A small contrastive image-text model, trained from scratch.
Model: 26.7M parameters, 64-pixel images, encoder arch convnext, encoder norm layernorm, encoder activation gelu, encoder patch size [4, 4], encoder depths [2, 4, 2], encoder widths [80, 160, 320], text encoder width 384, text encoder layers 10, text encoder norm rmsnorm, text encoder activation squared_relu.
Rows from block 3 of the text encoder, named by matrix and row number. Rows with one number belong to one neuron. Each number is 128 + 32 x the weight over its row's rms, rounded and kept within 0 to 255. All counts start at 0. Numbers have three digits each.
# fc1: MLP up (text_encoder.blocks.3.mlp.fc1.weight, 2304x384), inputs 128-255
# fc2: MLP down (text_encoder.blocks.3.mlp.fc2.weight, 384x2304, transposed), outputs 128-255
fc1.340:096127128052018130135137147125119123128128160150120115128144128124128207128149127168089152128136252155137182136135152121107152119122128128131181162124080128118128124085129128067124127125107113140154103122145129154201136125122143104134132128118128191153141044128160078164121145129115133128154123128128070112212124000128051138172128100128159137079163057125129086130147128128128090128156
fc2.340:128128150174127124079082136222155128124120215128128069127128142131123116128151122055128116128148145128128094081084112140121210129131128101101112103130143155128146164127151123128125125156128128128119125084128127128129134114168084138076137188132129128114132062095128150128102169129084102180130128178128139129128135220126128121126131155122128150126000168132128128035128192130146136087090
fc1.349:128128128128128128128128128128128128128128128128128128128128128144073128157128128128128128128128128128128128128128128128128128128128128214128137128128128128128128128128128128128128128128128128174128128128128128128128128128128128128128128128128140128128128128128128128128198153128128128128128128128128128128128128128128128128128128128128128128128014128128128128128185128255128128134128
fc2.349:128128065128128128128128128128128128128128128128128128128128128128128128128128128128128128128128128128128128128128128128128128128128128128128000128128128128128128128128128128128128128000128128128128128128128128128128128128128255128128128128128128128128128128128128128128128128128128128128128128128128128128128128128128128128128120128128128128128128128128128128128128128128128128128128
fc1.352:128128128101128128015154128128128193128128128128128150128128095068128128128128128128128128128128128128128126141128128113139128130128208128128135168128128128138133128128128128128128128128158059128128032128182128128128128128128190128098128128128128128128128000128152128128128128128128128128128128128128128013128128000128128128128128128128128128128128128128088128128128128128128128128128
fc2.352:128128128128128128128128128128178128128128128128128128158128128128128128128128128111156128128128128128128128128128128128128128125128128098128128063128129128128128128128128128128128128142128142128128128128128128129128128128128128128063000200128128107128128128128128128128128128128027047149128128128128128000128128226128128128128188128146128128128028157128128128040000128128128128080105
fc1.361:128128128128128128128128247128128128128128128128128128128128128128128128128128128128128128128128128128128128128128128128128128128128128128128128128128128128128128128128128128128128128128128128128128128128255128128128128128128128128128128128128128128128128128128128128128153128128128128128128128128128128128128128128128128128128128128128128128128128128128128128128128128128128128128128
fc2.361:128128128128128128128128128128128128128128128128128128128128128128128128128128128128128128128128128128128128128128128128128128128128128128128128128128128128128128128128128128128128128128128128128128128128128128128128128128128128128128128128128128128128128128128128128128128128128128128128128128128128128128128128128128128128128128128128128128128128128128128128128128128128128128128128
fc1.365:128128128128128128128128128128128128128128128128128128128128128128128128128128128128128128128128128128128128128128128128128128128128128128128128128128128128128128128128128128128128128128128128128128128128128128128128128128128128128128128128128128128128128128128128128128128128128128128128128128128128128128128128128128128128128128128128128128128128128128128128128128128128128128128128
fc2.365:128128128128128128128128128128128128128128128128128128128128128155128128128255128128128128128128128128128128128128128128128128128128128255128128128128128128128128128128128128128128128128128128128128128128128128128128128128128128128128128128128128128128128128128128128128128128128128128128128128128128128128128128128128128128128128128128128128128128128128128128128128128128128128128128
fc1.388:128128128128128128128128128128128128128128128128128128128128128128128128128128128128128128128128128128128128128128128128128128128128128128128128128128128128128128128128128128128128128128128128128128128128128128128128128128128128128128128128128128128128128128128128128128128128128128128128128128128128128128128128000128128128128128128128128128128128128128128128128128128128128128128128
fc2.388:128128128128128128128128128128128128128128128128128128128128128128255128128128128128128128128128128128128128128128128128128128128128128128128128128128128128128128128128128128128128128128128128128128128128128128128128128000128128128115128128128128128128128128128128128033128128128128128128128128128128128128128128128128128128128128128128128128128128128128128128128128128128128128128128
fc1.390:128128128027128128128128128123255120128042117128126182128128128128089086129126128128097183128129255128137128168146130194077128128087128114141181143128100114128128128128151128128141128128115127128166128105128124128164165128128131157128118193128099176130128127128180128128128141131128197182171128146108128021128128123128110128141128129123099128125255119110092092107128128129128128128128
fc2.390:128128173184128128058128128236128152128128128128128111138128128128128131156177128128235109128128123128128128114128122055128129128128126124128128033131128128128128135127128128128124125128128168128128104128128128079128132123128128128075165128128114128128128128128135128128128110122103103128094128128128128128128129200128128128128077128161098128127000255126105179052063130187128128128128
fc1.393:128128128128128128128128128098188128128128178128128255140128128179128128128128128091128128128128128128128128187128168113128128128128128128040128226128128128128137128128128128128128128128109128151128128128128041122128128128142150128128151128062128128128128111128128128158128128128129128128165128128128128000128128128161128000106128128159128128128128128142123128128098128085128102128128
fc2.393:128128128128049149106128128149128249128128128000128128128128128128128247024128128127128168128128196128128128128255184007128128128128128128128128128128161170078128128179120121128128008128128128128128134122200128128128128128128128128078128128150128128142128128128128128128128128128000128128105128128128128128128128128128128128128128128128128128128128128128072128131128128128128128128128
fc1.394:128128128128128128128128128128128128128128128255128128128128128128128128128128128128128128128128128128128128128128128128128128128205128128128128128128128128128128128128128128111128128128128128128128128128128128128214128128128128128128128128128190128128128061128128128128128128128128128128128128128128128128128128000128128128128128128128128128128128128128128128128128128128128128187128
fc2.394:128128128128128128128128128128128128128128128128128128128128128128128128128128128128128128128128128128128128128128128128128128128128128128128128128128128000000128128128128128128128128128128128128128128128128128128000128128128128128128128128128128128128128128128118255128128128128128128128128128128128128128128128128128128128128128128035128128128128128128128128128128128128128127128128
fc1.400:128072128128128128128128255128128128128128212128128128128128128128128128128128128131062128128128128128128128128128128128128128128128128128128128128128128128149128128128128128128128128128128128128128128128128128128128128128128255128128128128128128128128128128128128128128128128128255128128128128128128128128128128128128128128128128128128128128128128128128128128128128128128128128128128
fc2.400:128128128128128128128128128128128128128255128128128128128128128128128128128128128128128128128128128128128128128128128128128128128128128128128128128128128128128128128128102128128128128128128128128128128128117128128128128128128128128128128128128128128128128128128128128128128128128092128128128128128153128128128128128128128128128128128255128128128128128128128128128128128128236128128128
fc1.412:128128128128128128128128128128128128128128128128128128128128128128128128128128128128128128128128128128128128128128128128128128128128128128128128128128128128128128128128128128128128128128128128128128128128128128128128128076128128128128128128128128128128128128128128128128128128128128128128128128128128128128128128128128128128128128128128128128128128128128128128128128128128128128128128
fc2.412:128128128128128128128128128128128128128128128128128128128128128128128128128128128128128128128128128128128128128128128128128128128128128128128128128128128128128128128128128128128128128128128128128128128128128128128128128128128128128128128128128128128128128128128128128128128128128128128128128128128128128128128128128128128128128128128128128128128128128128128128128128128128128128128128
fc1.415:128128128000128128128128128128128128128128128128128189128128128159128128128128128128128128128128128128089128128128128128128041128128128128128186128128053128153128128128128128128128128128128128128128128128128128126007128128128128128128128128128128128128128128128255128128128128128128128155128128128128128128128128000128128128128128128128128128128128128128128062128093128128128128128178
fc2.415:128128128197128128233128128128128128128239128128128000128128128128128114128128128128128128128128128128128128128128128128128128128128128128000128128128128128128128128128128128128121128128128128128128089128128128128128128128128128140128128128128128128128128128128128128128128128128128128128128100128128159128128128128128128128128128128128128128051128128128128128128086128128128128128128
fc1.427:128128128128128128128144128128128128128128190128128128128128128128128128128128128128128128128128199128128128128128128128128128128128128128128255128128000128130128128128128128128128128128128128128128128128128128128000128128128128128128128128128128128128128128128128152128128128128128157128128128128128128128128128000128116128255128128128047128128015128128128128128128128084128128128128
fc2.427:128128128128128128128128128128128128128128128128128128128128128094128128128128128128128128128128128128128128128128128128128128128128128128128128128128128128128118128128128128128128128128000128128128128100128128128128128128128128128128128128128128128128128128128128128128163128128128128128128128128128128128128128128128128128128128128128128128128128128128128128128128128128128128128128
fc1.438:128128255128128128128128128128128128128128128128128128128199128128128128128128128128128128128128128128128128128128128128128128128128128128128163128128128128128128128128128128128128128128128128128128128128128128128128255128198128128128128128128128128128128128128128128128128128128128128128128128128131128100128128128128128128202128128128128128255128128128128128128128128128128128128128
fc2.438:128128128128128000128128128128128128128128128128128000128128128128128128128128128128128128128128128128128128128128128128128128128128128128128128128128128128128128128128128128128128128128128128128128000128128128128128128128128128128128128128128128128128128128128128128128128128128128128128128128128128128128128128128128128128128128128128128128128128128128128128128128128128128128128128
fc1.452:187128164128128128160036128094128128128128128128074128128128128128128128128128128128079128128128130238128128230128128128128128128128154128128128128128128128128139063119255128128128128128128128168102128128128128128128128131128128128128159126128128128201128058128128128121128128128128128128128179128128128128128255083128128128128012128122033128128128128128128128095128128128128128170128
fc2.452:128128128128128128128128128128128128128128128128128128128128128128128128128128128128128128128128128128128128128128128128128128128128128128128128128000128128128128128128128128128128128128128128128128128128128128128128128029128128128128128128128128128128128128128128128128128128128128128128128128128128128128128128128128128128128128128128128128128128128128128128128128128128128128128128
fc1.456:082124128128090128128128100128194128148128255128128148128128128128064128128128128128128128128128128142128164128128128087128128128128128150128128128025128128128128096128128128123128079128190054128128128128155128128128128128128128128128128128128029128128128000128128128128128128128128128151255128163128128128128128128128128128104000128128128128128128073128128128128128128128128128128128
fc2.456:128128128128128128012128128128186128128120128128128128128128128128128128128128128128128128128128128128128087128128128128128128165128128128128128128128128128126128128128128128128128128128128128128128128128128128128128128128128128128128128134128128128128128128128206128128128128128128128128128128031128128128128128128128128128128128128128059128128128128128128128128128128128128108128024
fc1.469:128128128128128118128128128128128128128128255128128128128128128128097128128128128128128128128128128128128128128000128128128128128128128128128128128055051128128128128128128128128128128128128128128128128128128113128119132128128128128128243000128128128128128039128183100128128128140128128128128128128128167124128128128128128128128079128128128128128128128128128128128128128128128128128128
fc2.469:213128128128128128128128128128128128128128128160128128128128142128128123116128128000150128128128128128128128010128128128128152107128128128128128234128244128128128193128128128128128128128128128128113128128150128128128035128128128128128128128128128128128128128128128128128128128128128128128128128128128128128128128128128128128128128128128128081128128128128128083049128128128128128128128
fc1.478:128128128128128128128128128128128128128128128128128128128128128128128128128128128128128128128128128128096128128128128128128086128128128128128128128128000128128128128128128128128128128128128000128128128128128128128128128128128128128128128128128128027128128128128128128128128128128128128128128128128128128128128128128128128128128128128128128128128128128128128128128128128128128128128128
fc2.478:128128128128000128128128128128128128128128128128128128128128128128128128128128128000128128128128128128128128128128128128128255128128128128128128128128128128128128128128128128128128128128128128128128128128152128128128128128128128128128128128128128128128128128128128128128128128128240128128128128128128128128128128006128199128128128130128128128128128128128128128000128128128128128128128
fc1.488:128128128128128128128128128128128128255128128128128128128255128128128128128128128128128221128128128128128128196128128128128128128128128128128128128128000128128128128128128128128128128128128128128113128128128128128128128128128128128128128128128128128128128052128255128128128128128128128128128128176128128000128128128128128128157128128128128128128128128128040128128128128128128128181128
fc2.488:128128128128128128128128128128128128128128128128128128128128128128128128128128128128128128128128128128128128128128128128128128128128128128128128128128128128128128128128128128128128128128128128128128128128128128128128128128128128128128128128128128128128128128128128128128128128255128128128128128128128128128128128128128128128128128128128128128128128128128000128128128128128128128128128
fc1.489:114125129132146141124117126125147089144128135123128247123166071189118130000133131167150131129064134124109128095130135140110127132116122072124084159130130117136163132171072186104127109132087142115115087115123122129124139128106238132109135132129137120140104091130117126128121140146143146131194140179151000059131118087121058178118127130133113117132137128195120130131118150128114121120135
fc2.489:099176143145091147155111147142189129123132151126134102126129128131198143133128125158128105133129168125149135128154116136123111102135112114130104115128126137088138145134128082130131144134126133145129127129129128095143100109146068133125135112133125122145086116128108122139123118131102110020115092114108125176130124143134148148123136145130135161132056156118108113190125178127212120133117
fc1.491:128128128128128128128128128128128128128128128128128128128128128128128128128128128128128128128128128128128128128128128128128128128128128128128128128128128128128128128128128128128128128128128128128128128128128128128128128128128128128128128128128128128128128000128128128128128128128128128128128128128128128128128128043128128128128128128128128128117128128128128128128128128128128128128128
fc2.491:128128128128128128128128128128128128128128128128128128128128128128128128128128128128128255128128128128128128128128128128128128128128128128128128128128128128128128128128128128128128128128128128128128128128128128128128128128128128128128128128128128128128128128128128128128128128128128128128128128128128128128128255128128128128128128128128128128128128128128128128128128128128128128128128
fc1.501:128128128128128128128128128128128128128128128128128128128128128128128128128128000128128128128128128128128128128128128128128128128160128128128128128128128128128128128128128128128128128128128077128128128128128128128128128128255128128128128128128128128128128128128255128128128128128128128128198128128128128128128128128128128128128128128128128128128128128128128128128128128128128128128128
fc2.501:128128128128128128128128128128128128128128128128128128128128128128128128128128128128128128128128128128128128128128128128128089128128128128128128128128128128128128128128128128000128128128128128128128056128128086128128128128128128128128128128128128128128128128128128128128128128128128128215128128107128128128128128128128128128128128128128128137128128128128128128128128128128128128128128
fc1.504:111121082128128128128128122128128079000128128128128128128128128128128126128143048128128128116095097174128127179128128075128128128128170132148196128154128128237128128128128128128128128255128128195090118191128099128178128128128087140128172128128128128128128146142128097128138128140119128128128128128144128114064128128128000128109134128138128128128128128118128128128128128128156040128128
fc2.504:255175131137066128128128128192155192118128128128130128128128128111089066108124071000164128128128128128128096128128100128128128128128128118128136128128089125133128128128128128128128137128128128146128105107144115128243168128128127140120128144128108128128138150162080098128128101128125120128128128159128130172125128128128173128128132128129128106128117128128128128037128115151153128096129
fc1.512:128128128128128128128128128128128128128128128128128128128128128128128128128128128128128128128128128128128128128128128128128128128128128128128128128128128128128128128128128128128128128128128128128128128128128128128128128128128128128128128128128128128128128128128255128128128128128128128128128128128128131128128128128128128128128128128128128128128128128128128128128128128128128128172128
fc2.512:128128128128128128128128128128128128128128128128128128128128128128128128128128080128128128128128128128128095128128128128128128128128128128128128128128128128128128128128128128128128128128128128128128128128128128128128128128128128128128128128128128128128128128128128128128128128128128128128128128128128128128128128128128128128128128128128128128128128128128255128128128128128128128128128